config = dict(
    isotropic=False,
    shampoo_beta=0.95,
    final_lr_fraction=0,
    weight_decay=0.03,
    adamw_weight_decay_other_params=0,
)
Rows from block 2, named by matrix and row number. Rows with one number belong to one neuron. Each number is 500 + 50 x the weight over its row's rms, rounded and kept within 0 to 999. All counts start at 0. Numbers have three digits each. After the name is the row's rms in percent of the matrix's.
# fc1: MLP up (model.blocks.2.mlp.fc1.weight, 192x48), inputs 0-47
# fc2: MLP down (model.blocks.2.mlp.fc2.weight, 48x192, transposed), outputs 0-47
fc1.40 116:503486529541577554493521524500489504583616534498476569534437446551493476571519558557613350409493509512512548493473459483500524473489503511481421
fc2.40 092:456518461477571457556528538421566649494607485548529476476545441531590525539465511488503554426574522442557544508530466577511473468552510496530508
fc1.41 093:525487521453323561488465520480548550495524486524484474459433524542517517665491507539547485481496546508526502514558472410479513555479398529522489
fc2.41 106:487518495454537464458601572518490399498579420483592563497546496494516581488528474453539447515469535443543447442503517483503373519507510410494573
fc1.42 099:535512500426531534546528509464497646493523431535487499569467479464444470557509558515513571552586526431497552450502589392561505497541448579501521
fc2.42 102:638505492451499438519471495515519498503652473502456505650424533521541489534556485470509426476519504460496464498422534490512485575515433527459479
fc1.43 066:544554546535518541483603528650531541495515509549542539483545377532545512520525487540499526467562535585519517500442535572468510461551475541531397
fc2.43 082:613493484440478538462415499495511472550476582402515550442540381519532461506577476495467509446560449496506421569484453454471515525485434452560556
fc1.44 114:549594580593478535515625525546536526472521531530544520500536533526414525518530484480547533477490505524450544534548498537365547459523466574600502
fc2.44 081:353508471480525532454436540574555418478524500495401428497510480457534513466532502575569445568487445580475518495461415526429506480548499531533450
fc1.45 103:551563486533487476524556543513565505548577571537414514495527665457591453440536433557520517512467508535569505498433519578479536485438480528498483
fc2.45 094:501522522498480502486515409522418548508383584401511499519384521529453462454450581537488426534504560428477514459512463476496578513471505553460582
fc1.46 110:526435549516466500511411513449554593469458488454506539560502560514512462601460509479532578477486530490479553478546539454411452622497461521502375
fc2.46 127:560504436575489409514494457507520473508602421536509473613480418557518495496362477551537555495526472515485530461555477546514523467582441499488436
fc1.47 109:552514519555470523458590470622474588489487481522560551526552494539513510543666519517555517514547513544544508542443435514475572474553496477555440
fc2.47 101:512559447458544569443572540504502444493606448476535441561477467461567465523578386455518510521590481456510519456471568485595472497579494527510544
fc1.48 102:579533517496595517423580521443561514452533466528567442461542569537511588456493610519494454512459525437505519513516565563487491562552550602522509
fc2.48 107:531482470510487647563520475445573451389421541458518526541486482481453562562483514600473520490569448452540470542445512493444542514516438473520428
fc1.49 100:436422494459480471475424457454455631478487518459462491510455489454530488484493460428445459485466498475444459462455423407414380519438517436515519
fc2.49 128:613496472505495510507530502500518495521477454569527470607572543540474505540534589503465406493511423505469509572422544455466385466437570542520571
fc1.50 069:479531589530468493455509465474479490544645523451525510499489414494512483504481484558568497429488469539431563533429496398518484388487501555573419
fc2.50 066:272571483488502490476507494555491450502522561547530460514540531430427525469555479530507481566447536555469436522506470480535448440501466491493474
fc1.51 079:570606524512484574485626497519455586548487543570508474519477482514551548533477471554506587496527475552422566544421546447554549476533519542556549
fc2.51 077:505593480475500476457526522617505480441553505554410465594398517493485502557509424524533482606534458466496459471487524501523376467543453510541543
fc1.52 097:533539501476475394510557484464557519507557597483417473612576416490486553467503440426466535551501479496548507557524525613573550503458458529496515
fc2.52 097:438507481491608477563535533396576622510582505573544485500504487525563521486475488406537397448521553464580556543510484519504515549520460505523484
fc1.53 141:502522508498497510500560493471619521536368613492532504473507513530483560523399496477537475524502544339498514508447482614553492516516493491512505
fc2.53 094:475508515490393548476527496595459539458555500469523560496459555518517535417551537471499489528474464634583458431506475431418415484453552450534469
fc1.54 074:551441548410418547489552551522573418524481476523569549518519552575434479573435524414595500510537494510555434527520513520451546566519507481420517
fc2.54 101:376462482531501578517545479482492504500512521444548476449504548462530537480477556517503490411515536540460643512479507477535585583578441516512617
fc1.55 114:487516512488426463490473552485387559523438490511549459513580478542471583448499357456429518563515460485453465467455579510488534507583412528513529
fc2.55 111:421494489496637530442594544492540562448441508543460504468388523584484528463486548584424498500466558532531558553491464544535455484472496546525551
fc1.56 069:541462566631474485539521510420538510361519526466485472471567585458442509476478532478505492531541505459473526471509534616543456510559493597541543
fc2.56 087:549555429620495577555469479510571515440415482399459521551474518530506521549555509536540526529528434491438512549444515544519498419564468465426428
fc1.57 111:528598498496508463395601496514532558486502519512408518487456500536396530501447582469508509500404559503555530439551503501384507523498464585533522
fc2.57 090:410445474610489558400491571493522519427540447501441552415524495526574468488538552491470459451481580506541533571567494593518505548504478561537507
fc1.58 080:553600466441551584533510522568553478577519469534509519535532450521508536637574539518559498529506572589538496533561502491525555493571465554428499
fc2.58 097:555502505503516471468533448490437500463478500550503554542370500409447553518518592589501592457456511538467516505517561486434535510527485463420627
fc1.59 169:523523492531461482518516558505513602553413498516494482433543459540505543499528540404497465528541427509547568378563498527580524567361509526503520
fc2.59 109:464476519513410494510551486630444571486514481486447578406457506531518547447599477516515498534458552619517461514518442416563470529463490496560527
fc1.60 060:518566601532478479531501500494438468461440421501516460489455490559516540440446465435499591594527481555468599460496532542548502476473516518648549
fc2.60 073:253589462533487513523512523514573468544473514505440486426527537460500518534523547520500431545524537503514481490479461547509510479539440478514489
fc1.61 094:505436552498527448524536440512499566458458468526530548507449452530450487539592447461541485577470595430445594525557433395559562545563479522506519
fc2.61 123:344486507525498563473561485498548521462373476540540558378489545498554530473533526472477566504424543497527590514532496547494451562511531494485546
fc1.62 104:497519523493497461508506503504365480525532471513351441517472478504530488476535531527469458486501458533501517483512559564516489464710472452491466
fc2.62 096:391514484440490541469449494609484557467459452452565499567532362489507499525527543421507457514484429450562439483578471480431514471447519445516498
fc1.63 092:511548539404450504482548515515502464526451559484510533514498577618521495492530650451502539458499533509373479528462528441506516537592442520536551
fc2.63 090:567508574563523574521456507504513443435329481473572484568503489483512487467511520608497503415588527481447605498466543509515517523477520496490500
fc1.64 103:495529536455504507473518491451440533604522419434381522566540443519457438527596586521461524497465542453479453533572608513444498471491504523530436
fc2.64 078:464506541522407492424509494609529537563507509540567537546408495502499522434545608553493471439490487507564479437547531498415398582481489456492479
fc1.65 115:502526461393456464492446550481545564422510566479493515491519522500387583524602513465489449519410497387503530567495432557581515493488543509504470
fc2.65 105:476561536440530526505510481567438587529386528446547490509450597471449427496546483452492476519549570455508529639517444504546521567528521557543483
fc1.66 085:498558452440637348494486497469600523460524507537517468491511501537501461459564523407489498478537506446514550492534543479534570468505573422432502
fc2.66 082:504460469452510492530601528541502430508473432538569496466527586513488550524498497540549334485504519504530465431509487473490470570459527488570637
fc1.67 086:535537517510404504437566551486537589495501540528535551557583488512522540556519409448483508493462484440460458614536508473514453534537352461476527
fc2.67 094:512472521435604606496489451485512480524604448489441509567462501577462507517424562553535518486546472542559498510447463535457454582566492466549605
fc1.68 096:604563530599451577553675540506544548503496504578470533517574510511514495511500544527532506542499559514467581520526506551467516512544523579541505
fc2.68 101:650510469490527463511491507605531493419496492479374501516503495534470505499566455536490446638492411478430460498511497491447461420491492482479510
fc1.69 107:556534501502520510500627510485565594505549593479534526531564550436523495568626489506543476492434493506548470549528475585388480524483540551513517
fc2.69 121:582503484476490543506504486481532507616507518345538472562410427574550477426579494503513434587484473489448507487451482480488437476490429497455505
fc1.70 133:511501493424462507521494476551470480631523534525526509526464525511501541542681549429466565506512467544483541488443409478425563446554506472516461
fc2.70 103:431494503409517469483520472636526643486584532450550475478489530545477506545448566466437512440454495429515550531538440554515484520534581495501463
fc1.71 082:463522550510449450424536504527523609432495503411517491569509492528502506433479516472565474485502406489464468491507445543487534318466566460540466
fc2.71 096:320544477461517514523515523533499395492523532547524457573430516474476573473397526465488533573524446486495447530426514465462438547526559500526489
fc1.72 097:509357513586523466427384520533507573491497493530432505443445552495438472464475420481551507436522520521462482470509492450508422439400451491504478
fc2.72 126:595537541482458445520507558494465474476630476424529441517502542536436467526639491481502560498486449529471500483453433525527437520402576515555509
fc1.73 104:537524483465418534465565538600574551567458502543473551504549493568519535481607440536594575474619518574508522456523463443472492534459477496497484
fc2.73 097:518458496471497585423470466457503508590474560400466508410447431458481452533572538528523597472533485423500499471476502518447414525545488446436590
fc1.74 094:561535474531491549588584567505397530486508520562506522544548485552498569588565577530568540516514525521498508441466453485567513469486586456468616
fc2.74 093:527477614549487514494454511481568494591438506594530406557499489534503489506454461500513380532460454474504518492531553518433484553527455557496635
fc1.75 174:474470486464458467542421497491514525496481485482454518498506435444535467450511452573481480491598493482326472400467482572497503520492505651505494
fc2.75 122:507461534543488553421578535492503472535478542539405483497482544436544493477602572476464428603545470396512544423456558525489531550454489521535582
fc1.76 072:548590405493571508528449523567466473585443476547516510591423531551445519479543548498530473509506545529500504529539487512498519521507537503461686
fc2.76 081:473508509484498471422600482458491483626466483643573510434505447439481462529544439501465528404501508503550528480513500532441452396477513462466469
fc1.77 122:563499534467579508677636530492528512554522515552489538539531526520470508509474525470531522535469517500488494496587593489467519571517504617511491
fc2.77 080:517455546537464594484565521483543507482467373509483441400548512532493509573440508521493497444472471462520448503502582461532567621550496588567493
fc1.78 068:490501496466510488539496512530559559508479403532488493448460529507428511508483621641513498514466557580474506530494427505505601519534602514486390
fc2.78 096:466432532532415443491489534470522514470578473471536535511552529524516456412473519544465501551536566544404481597427478509527494447382474465604563
fc1.79 081:537506475537540540469549531514601531480513585543418506494525489385563475529502391623598512491497547537534546465518494570560522511470570528486523
fc2.79 084:506488525499485533473477460524481517425506491404439445580440489535402485502477519565524461625512529398468474431464499572543511418498566559516581
fc1.80 077:527568542456485537432457542361541440576567463528493494499528504529527521557360613484475516460444525499499515500531556488548524590532494509483544
fc2.80 091:463563473460509528498623493472439450441573469439508525499529483415459502527517463480452519336449549525554494457540506524568474450546493499399499
fc1.81 114:547544514537510503484549534528396547546535518497598494530473427538488492476561546479521524517491526478496445367534612463522545434604464548522414
fc2.81 091:417541496524499595443482485542549575485456539444582458448462534460513451528445599488543491427510445453529568472561618522509522499559551530499431
fc1.82 116:522486494577505477511522524527463549592475587547538493403529492528528453494550539385488428523479441612538567408467429542480536523561548495501549
fc2.82 101:523479509528468554518454467495473554578645538518561542466476541487459532488559503541532529391515470588530421461440549448479431579479466431554482
fc1.83 097:557479467555462494513469645524483544472615520467495516506453463526511582459573539501486599522532500459502491634532440560503498544505449508496580
fc2.83 129:559467541469493494526455532448586514553665513545519450531503531508466495504575495463504396496507431456482504556442545454520406432415525450486479
fc1.84 137:513508453515406543549559525508447535473425488501565531491390586524530514496552552466484623550557483495533498449530480477534494551624464527515589
fc2.84 080:489482477529568550482527526418427587538542498616448468438455493532487553482535496599493605462534518520528619442446494463500450473485543538475439
fc1.85 068:545487460572443469531516508481483583495545624490518503426531515470542509542513492544467436535491470465490409413601516411453424497487424577439494
fc2.85 108:657542517468446467515534530499419487543557487424547496600513562512534509498561575518543549507577464541431474511482483509547429515497522489491615
fc1.86 114:493468510490439420481521451495514543515496485505537435438451470531477492547463376473451440551481493497399455635512627567494538504576471503516486
fc2.86 115:439513572562433495471493484516514517537571520520595479403601506436550448443447516470480634436580491455465500555474521523504481558515520504538571
fc1.87 074:509531468500566551499414470531523586592569480555437498347523563533588540512589562505509531505474526497515525513476432551492508539549546557489542
fc2.87 110:570505520489548499550466521498506438468659612487495484573474574493483489482571536459563501530568436398445481538464545478528461506421551480483499
fc1.88 101:443478507513524479447451455505479629458473538431543492497528471476568494400515472466474507420456502472399517518479470514443485367463588426518445
fc2.88 112:535577415502536481535561552536496386444522480457537494562386500536511545451402581498488541482554489479517446502425560505442444532546550566529484
fc1.89 123:526494486536560520514488536524380497458543479540501570399508418557515500420536509587539476490498514463536532655525444531495531457402533534506530
fc2.89 077:414445493506459521534492553449406602517509456544500493529449481502451576545503512516583452437533499537538535498388483487551540494381493549587449
fc1.90 088:520534562553603522487514447491562515505469420476594478530412476488491522616441522462435530533543528498456536533528534417482536500638493556529477
fc2.90 096:610520474561565490520505520481519533470685476516436542482547524480460526429557445545558580502493424540498529528530517612516513501511463512500475
fc1.91 091:588520510443452504539505551494431518541458550613616552582532536525439537565537562464479495552497500573523478544386494583480516514539517540532505
fc2.91 097:512467527497566527514509508433631576415446540468523467580514477508500537538526482438524528635450448461484534593494489550477507501544409458481437
fc1.92 016:623524508572514595431496490495605434492507500457406495501492525492453601516520427507509519480542517470512485379486539494488532480566517399514454
fc2.92 021:439431497455442483509452521538505430394490483438482455480388408462515488501513451531517414394522439468456527439422464557538465462433466527503472
fc1.93 106:468460428520389574550451522488484566441494584524476516474321525466491495384475516509519503520475465525569517469476499561469461464482559473471484
fc2.93 089:505535532553533503499542491364454575559478482478398456472588503558437455411487498515612505529502512433517566437491472507499466470433444567516485
fc1.94 078:576513493518552542541509560535501553459542440555392485531534552475518594536478503535540533493557495512667543385490555516509488502469464436478474
fc2.94 080:563507533543499498566522519488560456463370584382560436600460488524521559558487521546570490496487478447541491495520491443513553490538445594518542
fc1.95 098:487493493369506522466539523501523587527500690493612469496546410485517448494456456468471483483460510516529491545527526540473441433497473519530545
fc2.95 099:585489568578515523486497492505519574586497473498449508485488559567466513524502484517461365541462565481521413514535474549547477507537554524552652
fc1.96 112:501484538469582470499545554489654549519502512477477478546469562532444487602520495418479480497460508537463453488416626558536494506590512513506436
fc2.96 097:496496457553525585540520519445446540568440523433495493467462507408470554493385494555527520364557440565480512542471455500493520577483445434512554
fc1.97 091:542545526429426609576614522445498544393558581582554525496526505516475518559534546487501463506465548585524574486469501485555539537530494518532528
fc2.97 114:594582496530469508489586491542581543328532506464369522562493511485534476496517434512550550539486492469477511487550541440470519492539541442480506
fc1.98 094:540484525577551516484533492477494584526408499473462477503557370458538522512542534575565513497487510575572452581490624522546590449493489508462473
fc2.98 096:461466472460487586560440550570460494496549461408517520479585448461452582535471488488560519613446484442507522431472587536479533555453517546587495
fc1.99 108:555488499526500533482540532566537571483614475468541533474563538634430572504432505414464510463474436496455387475450509521554487474563487524550498
fc2.99 111:405435460540532511405554499587492520555464495538483517443557515530511551505526568567409546464467503455429609439511499594587495461472505487534476
fc1.100 101:533503520451422536453498496513588545526480513515494508468573554500631553457598485443503648542563484538516513530471438544506505469410488510563486
fc2.100 096:481542468577507520475513511576460488514577587583499508474371509497433534559454432541362545493529489545497470517513521567534423454545435501483478
fc1.101 089:554487493510509460529566586529526469596530552545530461509481488562525525473460582433578544565496553396482625465506539543502558467562453483498581
fc2.101 117:487482544546505469412494557467525511538650495600476468412495491433460487540515481504491426528499545501523360572538501486535492595520467472468526
fc1.102 077:528516455505528497502545606572535582448340520516509479488521608537440517476524497474457526515508546466526403507531495546510506536540444574474598
fc2.102 081:523510505477477436467579441456460486577457540567590570541551522438450506513579521498597518537470516570525484514492527478558395418461489453533404
fc1.103 083:472565599379462519502553503453505609479488554480420511522522484473477474529496581508515456584500395490495495495445468499463583457520519506621473
fc2.103 131:284517485479535495538473462506476488478491522510564496571485530449514534488447509473575527643482485448486458488456484481411489528469496488540462
fc1.104 087:526558534566414519482637507546529420414566490482487522459542528593479556494566571550562456538467481533509397511532507543496564444511487516498543
fc2.104 100:352487534521518483464501505566547512544432519537520488510506467508566510455526533477589559561504513585495633537497491449510592542593471507490566
fc1.105 097:512452500502519513420442542429657636512529539508486508477530475486454490463359520500525476524434508457505490465507438480482475548414520508485553
fc2.105 098:547378502483475545455551512500441450545471455509603438474546430583495479596538457434425456506447451499459552565497458476497428477468533557493554
fc1.106 078:532466547578583550543532504538492440507517525459421594558465442549398559522488522445543512537514510537569547413440449472521568504562571433498470
fc2.106 084:437451527505433492477445468531555524495403399585505486520596450461530436524497422525544452522450529499483526436467590572507565573506445552527446
fc1.107 109:558556519474579467475536563506387585526463471498551537493483492574463520457604599484512513501514504523481442426521598507504463455582536588512451
fc2.107 120:535535448451546591543465531449469495491425539356602440584473408464487476448528465484511559512497458492498539480465522496426470519460446513495407
fc1.108 095:431480557478462455459523449458474697477482572496464464453466486447506414486497483486475480465467464498504556527453464433441419428495441482548471
fc2.108 118:616534444493535484523470479541392471514556448474486508555456469577530504528458536524553473580547475384471433522479473506457411508460553568560432
fc1.109 069:504606395573422496489369526523499367497486455474540499487488492505565467507485477498484557589523488531505492538484522510559553502486555446406452
fc2.109 090:556403514453468376566518492462455524541449514574534481452420605491439529439520453425560446550474525551502535473545497518473533467571446513457550
fc1.110 097:543531513462472446534642517482559564439520434495622489496495474533522503492484552493500499570468501521495552573558553541470533490543653559514499
fc2.110 088:479584530468475414465474544503487507591502464494537477502499637575552463498574475504438463587485583527508448422408460447499514475453454555531473
fc1.111 116:439459484466479493533410449493512622383440504469593495486488547509599524485429506436484538601518531448422479574460509492451489501475515459508546
fc2.111 142:647494470540546565493461493489542519468374501488457519525440544492416536477484535564467459445555497421536453507404587440490488541494544491527543
fc1.112 099:511516512496448504500453510506471459511602529499497487611479450570506505540601559508436579516459505601439450610463555439469540502581466463525558
fc2.112 109:506512477479461559560424528553532589542500494494502546603434432502510573513564593531494416439567504518529471552441592448498441492506507446584476
fc1.113 083:537537595541482486507569540511524567452556450593417570542540468522459547496550545522564508498507537503458443496524487532499516353520439537591565
fc2.113 095:494497526545432465535484458490529418480390499518463390535458455555489537485512479488542451602460428546422510482462464448516455536595515543495383
fc1.114 101:560483506547608553515464562526512561511544535504566557591484465578549537564501581597574379467532559496546547501535530513495543502482545539472489
fc2.114 164:543535544420542481526422513461587539559531504384490449533465536550489459487612560473571535409454452466483406503454548495560458562489511509489499
fc1.115 062:527550542479418684508500489540453451534549450589531514470545469522503583516489560540516471549513590495538527546469487464526558482525444549496420
fc2.115 082:562527538520521552517569505566555511373516534422424565504539499430505565542476509552519503469503480552445500542533529433498513450573480358487561
fc1.116 096:517501488553542500522381521526516453558395501502440592513465500528566488505465523623526524433589501605453449420476513458516562448519486513471492
fc2.116 102:435473520432498471535522568550454433471500420531436430479518490517457541553591485509479637478435450434495543459493484533514558522431529606542544
fc1.117 143:520575508522454492504551537551544592524547513518528534539532522528435536520514548415424426539499399619490396490492513582562524449570510541512524
fc2.117 094:436438483501490440413589498564458516508493502549559541430525477551441515537378537551498521486466595478577585489535427558539538561502512561484523
fc1.118 147:512497539493490505491536486479596543555523552534486517522478580558559473598447499467520531503510497581440408562476631574498520520605431531473443
fc2.118 122:457533567430573495519438523491553540545618523427511465571468651498510475465517490524554462492524517465514407508518442519545447591506496444494544
fc1.119 123:534555521523579521523599534536499573530515465492500530515593487541494535403461566501539490516491501544545518432504502569470528463502690528512440
fc2.119 116:503540516473526423504552581513605466510465479487540515557510488510566516576517498425541385434489559425582541472526495498477445504512491435525635
fc1.120 094:547568449341489536535530542458536606447469483510449495463536493529521523526487517589509480546581505453537529544510547437627527545562523514506513
fc2.120 123:553539511557508556520462483538471563458536513397515500680458562464491467496470478476579478590575494508449489548522480478505531488502484385449488
fc1.121 113:522468521392513529585544492546584580471538344515433489493434479474489578550480497509496510529523506435519510518566539546565558428580481520505512
fc2.121 095:507465567580483527504512521469546565320518466527535516486463500525479566525442478548530560540464507522518426562576544464523531532483535506617567
fc1.122 063:526365491498517530521539532614527578528548468563552513465528477526384496536529563449430462447498554503506391461473467541449474513509518485468582
fc2.122 093:458514525456477462442601456422459509554537480586571548457596505421493450525577522456566576470522467551549525498468529503551406470457543477547441
fc1.123 102:554459456605484524550464518584541577453583460543484508600518573520543502501542527516483602527518475616503426475500471473488536499537458548484593
fc2.123 140:558496516501522545527471515487540559530480522483501538483498615469456538541537516450530324471545509433510419603411568447534496495508559462536495
fc1.124 091:559501494471482598555585584586460550573466492547484539573504476546486578601542560534619443478504556538524511487449515527507528501569455520502519
fc2.124 109:517564465501562508449500473482435490532425450502555582488398492482508520494491552556469652449550585496509576463474535487485517563532469454505609
fc1.125 065:502484594416476508481469583424488534530487447544493523528504402528503550525490556465527528576460359544524544509480519500535492406502484607583489
fc2.125 090:250511464488515476548486476492434487454505501546560485484537526448425536530510531497546491601495518462490436497519497516495447529517468509515464
fc1.126 089:546503508563490512516516570503526513543645420530414496490560371508489548483599492511475626539490502589515458489550484498448534509470505529512512
fc2.126 078:463478438464488453483498492520521574509560486559562392405532494465550509534499508528463485354522430458529514390530508467461474451572535505448420
fc1.127 097:513501451510600482444440536453478570595491500431604529554523488485543509412481442424507520446568490477441486455550527551517538478509641495481485
fc2.127 092:446552480446477513475602494553533465521521480492435473520566588414476531543592492464560367494412477530544493481500484451501518460538555517484612
fc1.128 105:574504534521556547526485524510509583611657531575547561563444464537578538534545539524574489529522530543518562499488507544446538487514554525529454
fc2.128 160:527468541595504507459537541550431430543457457586554503534527443567521529516513503454493469592502450543560541503636460575485445410529519559485503
fc1.129 084:489463582485476406479470487427469621546535492447483546483496475589511519485417545456569500500510427536486497444500493465420550502419597441560449
fc2.129 113:330517505506561443501477450564410528519490493539604550431476501499575500415500604499473480570543553456454438494515489528471474511498499526514528
fc1.130 029:446534496426526442475455511453451545527477553497521466534441504599458587530509583445480467447446477483460450338500567528493471456424504437481501
fc2.130 045:499554514527546546539563619489530489592558561474582478540517561517541553511532575528543555449504528553564562591582518467485502564539543579491511
fc1.131 077:480525557445478530490512503502504496443372478521524497358461553479539490539449569566616410486486535528467585552500492500501535458497526475556411
fc2.131 069:328539530558475477528506501582504453532530596520547483499564470432457547477527501492585473595450525541447497540508516460575507406480500487499461
fc1.132 131:463481482456409523510479463474654483418487538493489492545342545508494478546478476497448614529510528492494411544490497516467505506575466442502481
fc2.132 102:525523506487479551566574511574407563469480473501390515510494428519499533487580487494546482491491526592551595521500512415532529507498515625591549
fc1.133 087:478445520568432484573450472554485684441469500507422481481482556450453522570473480505481493503469504535501440521445438534430438497433486452536443
fc2.133 096:671508508544485493469526534520431441488508419446574527497481559540484499496422444526569499579558517524507446488436464476552422544446550470554532
fc1.134 065:469586645534414574484454512453516412551482534476494556452517470494576531551535527527515467481414435504515544514502506516531504402488534524592440
fc2.134 067:267544478508547490533469514532498454520462522521562437448502483480446572537503535509552476590448542528501472470494487466528473426546501474480471
fc1.135 093:504472518521498533524469513430469592412468548513593534644556456512581445479504520534485479598541483529539595524540502522614518499487533528519513
fc2.135 126:472464442539474489470543461550549450463582480587558510601431491581465567424415502498513551618470434522455571519480538546500489530567520502475480
fc1.136 120:540505496576525530559543446531509567593464522569474525510520466504490441477548494526536484551595460626508429547521550469572545393551544548523564
fc2.136 113:530493552509430507433503527517555508414556464603496445425469491527459482513488511500472459545448470428507440534528578488461451529508640591499596
fc1.137 134:496500530533590463459508481526447471593590487478383505560582503509523520500495548530550372461490520485452578497362516540480510469537531467495470
fc2.137 092:508513436476450578560538483528391585590492438470395482516498516493474501464549420503576507524475481626510504498507494395515539524487475557563478
fc1.138 024:520466497550501526559518483507549562467535418554520533492521539436515339538496409492495500571551509507545553420502572571432500537472517386496501
fc2.138 021:550485570540452424514531417492497537506516547452510547511504453581499386554548570503650497525535551474509512455456498526580529500444403532519522
fc1.139 094:568537513548509509482553504562560613512473556530406506540599567548619472506423534453536564491522549567517469463494542479451471532565530439478475
fc2.139 130:571493521497522481536477523541523520484417463464401466682422510496421516530453522516481433515483558499483486607470505484469509480547545508513605
fc1.140 113:533488489536477517489552525486557603524505491493653566536501456520537486495512421480518461538531486495547506510698429442483499490444502490494477
fc2.140 108:513557545530462524522502471540500495607602520450537477517554462449536499480495470467477466491543447500449460566494497524533533514555444523524714
fc1.141 101:423432512456559536447490490458471593457527510486451391461520511395460531449467585456475460521412484428528470494532540389526463430541505512505539
fc2.141 136:610446460491482538509570536510512476450439506551514480479547488529512508524571522528479447516513430520445546527494532430477430498396590510570655
fc1.142 092:542477477479509472523442619529479492496505556529451454512513610578470547437561560500497620541504516494504570515414499610492556517491524578494560
fc2.142 099:527426478551475424485564538483520404408468517618582531470493447483570566557520464557470476406531486496551518546598435498539460482503488497524533
fc1.143 078:500532556381438527480559538470540503441463465498451525650508548496468551579472532490557554485449550460545559483525499525529497589478508557524399
fc2.143 072:489517596496477558518460506468581547553516603494566503511559543422494521510626488467464528453522440438490519573458574511497506422494499437483393
fc1.144 082:600561435511591481567554589590499440525483535526558478513559499556511556474551477543579512538521551457467525514546537541500543557544577561429451
fc2.144 088:626428521456451539552524446457508455531403466531549583527542488519450547566557537565557444576463478445515515470479529569390511468477516500499462
fc1.145 055:533439602523489430483446530474509407561475458526466463547532481511435457585505523529568470427477492490459574485483478541466564426508402541620487
fc2.145 068:320546545565518503544405529506470443503561479510533494504567504488489593542543579583511525520511544536496489514515423493480580530540527519512424
fc1.146 106:479411483475443495441388479483502565485472437524537494489447628513481483556468449607487538490462536580509491543547501376500434491498529431493522
fc2.146 117:596498631579451488524508450481479474523597488507572479519499557604499520438516497464558520649489456503486447451448503483515464481495517562500546
fc1.147 035:513532512563488541429559452510663501532487470575322501494490467479510582495511423496528492500511489502493504473458482580551533500577531487497500
fc2.147 037:448474499495503543457423559582491519424490494432509505460455412484523442583470448527552485462498507494491504429438544562565552386411586558524479
fc1.148 099:552554499476565511549575490473573541539533467560513568487419520546522569570521544496513521559505544512529463543541595603498555575570440585479558
fc2.148 095:573511510472440435508615504496540427520630496585530479536543460530435508453514482467431608423492457547510489563472511470526421470518537491465552
fc1.149 098:469512513467524514535510510464481503515484471493458420419466503505501521493424614501452556542400547531475459563459597514458582511659476504542556
fc2.149 107:435523470531473565506503552511522485345567476551527444455491392441534476573486452487466607439539435456492490483538541571518523580468522522514490
fc1.150 071:532532380430546578557559519606497489533510515558544553496526464539499535486530518505512480538512592494573439515533449533539548593533471512380550
fc2.150 084:488485537429443459508586407434453458514520506652533556464506544416492501539502595516547594510505483555515514526487550509485434447516587516503478
fc1.151 045:565488489527526563521542536510558569452541446516564510494501577449499480537508493505538527528536522519579533351522579529477526502488527321501504
fc2.151 050:493491523543478513552556505497529504479528597455497497600478448546527482576572621564591431508559540457541516509533518507574537494481433583544585
fc1.152 100:477514435381513497534389463416504633517503469492451450494438544481626482504454485486439481455575518466488502441502485478571480500480449465457528
fc2.152 106:517514503422409505528488487499473467486497498454428476489545561528499534511446502522547461599426406607511476513423379477395439501487499570472532
fc1.153 077:544549485502468498517611473667469491470508501555539494495519428544437545512536553427528524505461542492475567538456494522340516462523523530520482
fc2.153 098:473423487393462499416412544518515471574441481455499518477560401487508456511491483547526484481456523618534523481487453532453549576461412472585521
fc1.154 139:569497501527548547509537570496553616499549413550469506562512559556516522508525564523537541513502501553569538312491497477470490533440556497490481
fc2.154 104:505530494530504604548462457500560512508348610398548461563449507498504491528461560488482372439516448448534477478503534499482557469509493537511507
fc1.155 135:536518521458494533480505556483665507528438455490522519504540587578501532514498494563526592525506582480496495604510509447496514528357498492515557
fc2.155 087:469527521565510571487465545578529556491399506570548494487465510468524546505511593618499472431606484454588486451475603463490509516470482541541452
fc1.156 160:493481478465491484351538599511549460489499472525529481481513504468513427464495595539500484470655450476505501495433528472390466539523526587485514
fc2.156 115:474440448528505556438528548519480448557569510491463428532525541465504512451555525416498428605617521447507476452492539512522485580455456593521590
fc1.157 099:524484492477492557522545538519513610549524523484432488501487555554511542407526500492561430476507517439527598542384496544467521444379514442512593
fc2.157 089:448539495549475547443576584419483600590461464572489493450472486525486526439462571519488459508500472537512557567499495546480425499402557531517609
fc1.158 108:584543517476537471442589588551467591496515433535393567491581515559518532439453474553543500486510533479507507531565517579614498448501463537507485
fc2.158 098:544487524555519616472501507477566491558355594437460531457504552517470565503453523530473383530508473446553502519442534513520505514501431537563561
fc1.159 130:547494543510440488508552512503511524492432449549514507506533437524546485525457553488517586531519532573405457528646593449523527509620417544494472
fc2.159 106:468567470457587566569540510412495633526463542444374479543505483468466580540477517513444628434462511484504535506482509497509469493529506484492539
fc1.160 112:462567543455510530494502522466486602491440494442380523503487457595466490381414523514574457471512564536461434563553556497488562553460468515491538
fc2.160 113:433472456471520514454612489536444547501378504480510509500538626528476485523443580464500466457520522540495643532458436463548521528481502461490435
fc1.161 008:287479480521479449459496444493485535495494412517422452503471483449467519490483447447493464471514467489422483367461502516480481493481474444485460
fc2.161 006:442503537502454484516504499499462474461534490423511536462539466476497373523430491459637477426519492541440545427410472550488509443373524460497467
fc1.162 077:576560491564564450511453606557440472445510515542540546489562533513498586472570485450447538535505467517603487537480536570478520391560553550521532
fc2.162 095:582571432491549558506551536509497461478355494433609525569444527448501587530530506552435523538503517541491505463570520503495515531488436407490531
fc1.163 101:529541535508465491478530542544656552543508591547391459535562465501492530521588497496558532477487496504513498536579492507566498537354484489522479
fc2.163 095:458530508544547582491438456442498528620525527422484426420375486470436469515483457566520455422476491448513523461451511540499460448547474573492556